python train.py --train_examples=78125 --hop_length=160 --batch_size=512
Rows from block 4 of a small CTC audio transcriber, named by matrix and row number. Rows with one number belong to one channel. Each number is 500 + 50 x the weight over its row's rms, rounded and kept within 0 to 999. All counts start at 0. Numbers have three digits each.
After each channel's rows are labels from the 100 clips, of 14848, where the channel reaches its highest value: "top examples" is what is common among them. Only what is clearly more common there than usual is listed. The data: single English nouns, adjectives and verbs, spoken by a formant synthesiser in many voices.
# convs0: first width-7 conv, stride 2 (model.blocks.4.convs.0.weight, 160x128x7, each kernel summed), inputs 0-127
# convs1: second width-7 conv (model.blocks.4.convs.1.weight, 160x160x7, transposed, each kernel summed), outputs 0-159

convs0.111:396527531484450539510535477534565705511491494458494558478505567456514550460621497521459457511434479508558486508545543514554441643562526564539504498493503517436548521560430500468433493570490539566404425536505550489442496469485460418515456548521478634500543504483489503476460495439571512400561443408489475493488500523501513478458519501531460546554566475432499597529522518449510454517568
convs1.111:455444540480605518466424515426424463546605554491518491478485511478480454542535464464511470479588462554510568440511411443539487361481471636450536430424518480463457479522478455494425609518620534502516421471501489538544437472390487498383505552514536511576537464550386516429505467605497514563471518509499513444553510483560500555505428557493480515635499454426485473522468453575470471568464527549543496475523506477478509501518486474487506366527525478453476428532520537491446516448451479
top examples: /k/

convs0.60:490562522481478463481474487484433499501514534509491483560530527450460442452433488350488492489487531485611445470524439506511527512399508529470517448561415470517557487574572442541569418490512580543456492476577523535538452515504497518509470558505519461494516365426421517408553409475502518541475510484496563512498437379417504550540487525488400446521529495550554374485355508454551532511460
convs1.60:472571459435501554527425461428462413561503640465443402528543512475551457507456504515509491567437449478471417541475545536510542501581494425495565544372460521520521579491472571503588398508448546574467555498508587493511530532498524501519500484456473512550529500518496490498432516478482510497556396480470460451589548492462558521540466478410509541586555570548523467575509494377488556510418529480490533479441388373563434460455465505537484522406538474502503486527526533522432550430587534
top examples: /k/; thin (high-pass); clipping

convs0.76:430463445507373487508540528555505564533413461395512441467549511561562561463509465511488479476489519511545515440465548563421549488469478367528555491453507437489482494418450432446532533437513459326477433411554472471495538449454469523545493434509491527503443492503490497532485474509483477459525472504531486504560511474444470377493544366492566479468479504362446571538496417516521454462532
convs1.76:491446536513500503496565441442442493445595508622564481549485498452422494526585538426490495481577441409435496463502471402507590427499467526447527500511620530408510574533500500496449473511516456494449424496517481437478492580496584434500458515503424362504483499475539569498525521505521527540394541496496470486332528500524569454488564476483490437489513546531467527438504533468286475510489443496586457533548519423482513507494513571482527511568527459514576489517537526516526504535517504
top examples: /b/; /ɔ/

convs0.1:461513490499534580495488479520537564530491535460549551519475452587683551470517515556433637468420464529569431535549442474573551515532520473420488515453520466470461484481485479498481513537504436605449473540531492501487420517356521445497463459510526461457571482450480459521483440465553481426508456416413464441523489542529493527447539526476424459503490496510456573609596383509539473532502
convs1.1:547482488468583554452573513513535536586474555549458563575444485578458543551629397490405524493572447538527541541636491477498503430535423487533528518562590476584601539473459495519485479556529496454553498456541432495547418510579581458497472475446473483478551452476456491457516417540502515554422482558477532498506425552548614553449567468568455512507496505485592499432431479556487509538480416565443498483487500491485475569440484570415456526545568493528492444532538501403437544511437488
top examples: mains hum; /tʃ/; thin (high-pass); /ʃ/

convs0.108:488452558502512386515503457448560509450401541484445556512495524533467477453547494516496509515552467518486559543381531503437456541543498486512479477469485476471508535415538373386482447620606489558528495464534474484373485420474558409538525552497555478545596515555492456575487451546483480527525517523549481457485478533475524489450494527394610409469458477486519547496390539466472430420546
convs1.108:392510520549535429476474454548447553586441554474489462580510512537524598503417542489512539581512431518496456484494580515450563527396521625575562563420465518475502573450492490552612477537491402447559565405542557573556589476485506435579584479370538520496421554484535553545526476571481511497485556547481514527532474475497433485549529524474458464574480459522473481605598579512563541523521505547559547510561442539484436427588493498494436518478495464517518549520508506473511523471494478
top examples: mains hum; clipping; /æ/

convs0.132:481556472512550525473456473497538517543471520453388435395469362500613531475494426523540576506545506325537507502541519489598473517470544549535466497490518439444398529512468442541486501465470502557517394629501473534509487551415525422521506448468494421490498474510456543532442458498573530525510518511526446427523491543474461551550507528434486506470451559414568529439540379488541508511496
convs1.132:528511565475525459486487551515430461457459536473453528507488496420496537457546514500443479544525536533524533453501562545406459563471449488443493497530632477522510559509469467436570603559452545462616566538498440463519518504447587366475432456432488434420477395444519532513519394478501545520412478467480504465556441553575488494506547383501463614482476474492533518496506499571459525530502491527482519517485544374482477516549580528375438492449441440457505483565531513431418514569520408
top examples: voice: child-like voice; /ɑ/; /ɹ/

convs0.119:473527522499441541483519507585461450464489386395560549495489446500406438572504557422355433487506593532508494473537520548507501517477539520473483498520416520477547434423524507448569480511484580527539464538563571504495482419458451499554490535497477409518443476422439444467476521475422533541505416523424538636453559502486509486540480429561446512456521466486501476480550437337491521498511
convs1.119:439443425481443508439438430484431477420581493523452575477428468458474488548365559477511444536540430448433453472490510523481447449495497498446553527382495471592473545532480446496514507420515556473416495457451519492530458478482595390449509512577552489476549541547420510494491411567503561436528476476572499459468504455638574554567486497532474468488478472512461549527554459459519482516522489544529487557559512518468540514503458474441534497590617424419512537614429506603478518510585514
top examples: mains hum; /b/; clipping

convs0.100:471571504508368501499504468562490496515487437480495490513506509493469465497475413568454476454465474506462497455490501477225464486515471440499488485427488447516525487543452452441483523467539473537544476490543577481491532508480442471442557494483369544518541446497561478530462479504327487463514476462518461511394499502500464414555529530450529538453499453568531522511501568512372454495482
convs1.100:484514495467492517456488460486483462378462529529501474568449453514470460502455464470575506508484479453491562353481425452512481431445501527510553472409569486530438470454422501557493541489506531477555639476583559495529375365410487622464439497409621431501535493538421508493468496507563498535515524473547541531461456503499486520529409515506422483526557505498482532428463442492607574477495549539456524472539505630535479535487453471527569440529635455481523543498526488468517499488552482
top examples: /k/; clipping

convs0.41:548500531499388600495521519487466526444624452474577485512513495490482460485503547539461469511480549488460454379471496502470485529498587396560470467615492530554508473613531524457398478403453539516510498454490582410491539451512421595438487535477372490498568477470495460476583495518346575555509466541519549482478513536504479608511532502470470493548443450519545544465535518491520537523469
convs1.41:503520487466497486555441464447475565448392534427460509569505503539531527429504471511514544526494565612485480476490483531489535471466512455504518512450482488536522577513539437453494537498536598497530634486475463550500457433389534536456475510445502465439520424529411434507468353574422510484471438505499530555652504476492544415552484518590462541575605543484557434492446479563531548575416437628510515531512559447496452548534513517508588479520504497418583492546540458519506569448451502
top examples: mains hum; /s/

convs0.136:402559514493542533544499541527466518443551469527393470505617488465495446460457582533567515551481457511465467547571543504500493480499541609475587554497529496460449512546473471541564510480484493420487546459597497564500482542512460608519483573479547445487539518455650505516461447474453482446433512518507497538482508513487491531599591447576416565518519632452469564602480413435540477459524
convs1.136:530637549558462444425521476492439460514534569561473519628425507454506482575477564492509476398418486403454564541478378541403537443488535500520430476539548444419491482479450524486448455452551506582512563462482582532482479469469480528483456527492451528496486584583506596504470410533525537490483515544557473467433413508445520458506422539506522441607530505440551492435484453557512475538545559491559504497530431621492512486477466541500443555428406540553547566480461478562528495501581507
top examples: mains hum; thin (high-pass); /p/

convs0.14:440427476481518449531453420507482512503441493404440461451494560513484488492496401493480512501515388462497501507475568469578481471507465570505495496502502509428470527456473439482502574500503460522475503471547334478494454467353532502484495506532596643474436477501471472514491490492494463436481492461542521505547501442451482510522508521481397403399426494494397530630494399594418495467496
convs1.14:552524402595539489473575489563491507439549589605518481493511511504498562476648433478452499472541465553557562565506470489419491436486522531543527435605569459528542518530468528547425539519566407498379504530550501448519477536528537442484522484463588619488490523559512462459443484557581485588495470566507553417465522492556614536510540439546508437505521505522548499468500515580634474468474416525412530508448584435431529492415482448486449496492526468513512473429500529469485492534500562
top examples: voice: child-like voice; /eɪ/

convs0.153:588503525520493463502499459363527485554510477473463427455534475443571513588486420488535460483404494524455488364490548466564460458539503526488572483491533458422438552506482464504514514436531447555515547593624363468423435486498514540537567490495540408424521509494552468474580505456478516477458480490532569356508482425514440518435599472484445532542527531437545485462539543512538495528490
convs1.153:489549522543443558547456477501459447469536460513471520510517472487490486510539471650535441472373452496459576521471481555391452523541465460473472504550572544459544484510576456486466464473530485538455464459446475495505450461518559520434477507475475484511543513481410501466357457362549541486501455574476538421467506493527506543527501491549496484431557526543475500499492437535461569394462446504548499539534421545498359482441522546446507437442594481358551457543519518581502597636482475
top examples: mains hum

convs0.140:470484424508572495496489381491553466480445546436375562406522555482507541457499499449517454417539501520531450569484406516407528435418468411511456506418530456482387483508453479456501504586549495558432495446465498558480493444449429406457470473497594475449588439500477580536452472472527485544497500525560463494498408507406474464513537474555525459505525561474405462424454484549499441436492
convs1.140:399513589485474386468436555482485551479457468435514493492497509458534523548466664489550549510493435485461386674563514461530492507452550543478463486564444469483512441437470533501524525534464360491475503492482447490580545462470614470570542494468427593471435528462538583477531507507441490580525514584519548438578582434488523456424559488432465431532419497492458460537513513439531454516470522480537507531519495495469450452477501547544477527502505506571534535424390490408461506525511490
top examples: /k/; voice: child-like voice; /ɑ/; /i/

convs0.64:358478592495465493537517375489534566436535486492451540486496583460530606468500465518467476497544497558534518514441481517511475512523503521562518476371487445516513530527441378526575531555504399500568603452524538586434538449514418465491489564428507532532543486476596598479479453464540521484518506417545509467545462496423510524508533494683492538497565517442537517481491534518480547496513
convs1.64:453581574455539442457493504363489512546489580521552515578464528506535523519491540478485558539444449468450563553538414465523471386439560560544474430615487469437522458486371561515512474503554536595503509524466492483553497505484536488443524574469504517453460555510452553418524518535519470633527552458545435367494429606473523478442356498539497457610491512463472481499504410464522518539477526514588454486542532484508566525550496523496510533358479474535493498446470520513522470461515469
top examples: /k/; clipping; /i/

convs0.101:556505398508489509468469505406482466530529360504489551600480478429466479493491555475533468554498458486473461381505453441473477471467572521467469392548488465526518477484545359466416497483543510472515519543508489545434454439541397607487533481495415439522562461408423416419543444463506525540457442519488609462492504522478545547467516480433436545548461429499484470449512592536538444476488
convs1.101:428585504443532510519510444503472500582516468544430453488545490495445481453391486468488491495508461510518569420404503557505474447547497426452525412607530507574540550551457452589520443570481536607529494444488515497442505512567524422459464553480487477513466477469440444507420530501594599457470480582562492516503476449541525488544448406456449532469557536550419523444467455443428551420505408489424579550469476527600445423478393498454546537455501493387510469509565494540551584511534467
top examples: mains hum

convs0.52:353558416497492553534467348549481516400568485534470474507473486512523492456515534477485478452542485505499482487553500447522466474409524456524485497457521417476449499534361474530506466419503465414467524405527477538524564497506429478378473481496460448481540456482500584483507471453512515518499535483507448457459512545391440445552541470654426519506508603525523523521495554484402444472425
convs1.52:469542551552505476419486608426466558526455557432577494463466514500517525468527515544547537543463500469416551529491406385497482491443612583519464513522510506499418469476416519495572488535534539522403573555483472542524509400503514518398490575426479508451443556465514520465499460515483499633561556472527452464504534598386433468479448469526510458599520490423483484498447435517535560518415463542560529460567523437539508486612507474544461515377426539488562531558488517495546484450449457
top examples: /k/; clipping; thin (high-pass)

convs0.6:436480493488440471461534525549484436465516468503483540541484538477456478427513531478351494514485559450511420613524410572509484512471496574472465488468493463444497398444462449440404460456444510514465464609483519527502470435529436497437467590483459465542574442371429471435476437501396419489514450559457488509453418426400476481545522540457505496493477471527455498448496479524476446610435
convs1.6:452579434503350503604505541463492480491533570542414478500531527504506512471353608463454484509539445514515468493472486558528544501500526466487530492582481458630547461493450472582510445532446478546414538395440528483475458534544539458516536477568598491515517500551510499546463504512473484476499463496482529521457551399455546466499531430436444552546510578540549568566477545337504454484497526487484484500468417542541533395519452392401464537522563434518444517531575496527486523483585491
top examples: /k/; /i/

convs0.85:504448501509474557505405476388501440499436522410487481463497510549522519514485508538556456490429454546504562480386573401403497463484487462537489479555494462510498539465524413442411527438601461429586539452542434487348517500472529473486533494504420442535490444521429488497549449502457493410523537501511525438536503473489469397435551398493591518527482486389466531499588455439497445472489
convs1.85:500492560508540463509438472475416453503507487537506570524538486492482538556512506577542439434486495580452495520573451469406607512516473566468569513513611489497494552452487419596442497521537523482475454455517488451493465577455532507497496493488495529604459494468479481430546473436568519564439577482475457652552450491515546424423475541475502516533474483505528473440506485427381525469524490464543486465604510479570467482475512513426441351562543474417594510555595533483575608559445434
top examples: /b/; mains hum; clipping; /p/

convs0.81:447538456490512495483486510514433471589490476529499525526493522593533475423480486346503533430469559452505497545525529532454528523408451473522467451521317458511486459419469357476491504491560483557521404499516515443494487605524493503432471548489522553486431429471452515430508380461527503455555502557555486457487504504416502469427475524409510546507433558520466367473476472524566524485520
convs1.81:450371469526493474563449585471445473502530667478458543506443539501572542519437484418499477561514478576520434550516584510461492471457526539424565478385340505561529525459492555580483547505474472472532446389485504518544648507504543470541454544486499475510449539535521495589526534531511557479497520439458549557559532504448514491496526497463477493551511506516480492687475503537537453505463476543491489494514534496446496496598544441495429463471478495492508528520498525414468457373579502
top examples: /t/; clipping; /eɪ/; /p/

convs0.151:465480553498518583540481488474528546489522515405543474492497587551464504475486446467401512476471558515521453533491495576515465466440455512444479476472455464418511414423465485431545552559512455462498494535548295478496441438589487546424458541496602491469473471422440513532447450468524416460539496562510505525545537519427491477450524334529502415483515476376533505458527567483501492461466
convs1.151:526510543540431487460435471440545531479517543508458511530466510492535474535541527470474432461542481553511495572489510502430546464555480510523501516472417466495379513560538438452595462520511515492528430579358556586466596497454660474497373528607499479530517495430442500512491518555508510564556549538531498601559523515553477514409537538525515531576511527496552477473486531505386496562565595479491485562447380442488570486456603494384484478434441511510425522489517499410494494487512505
top examples: /t/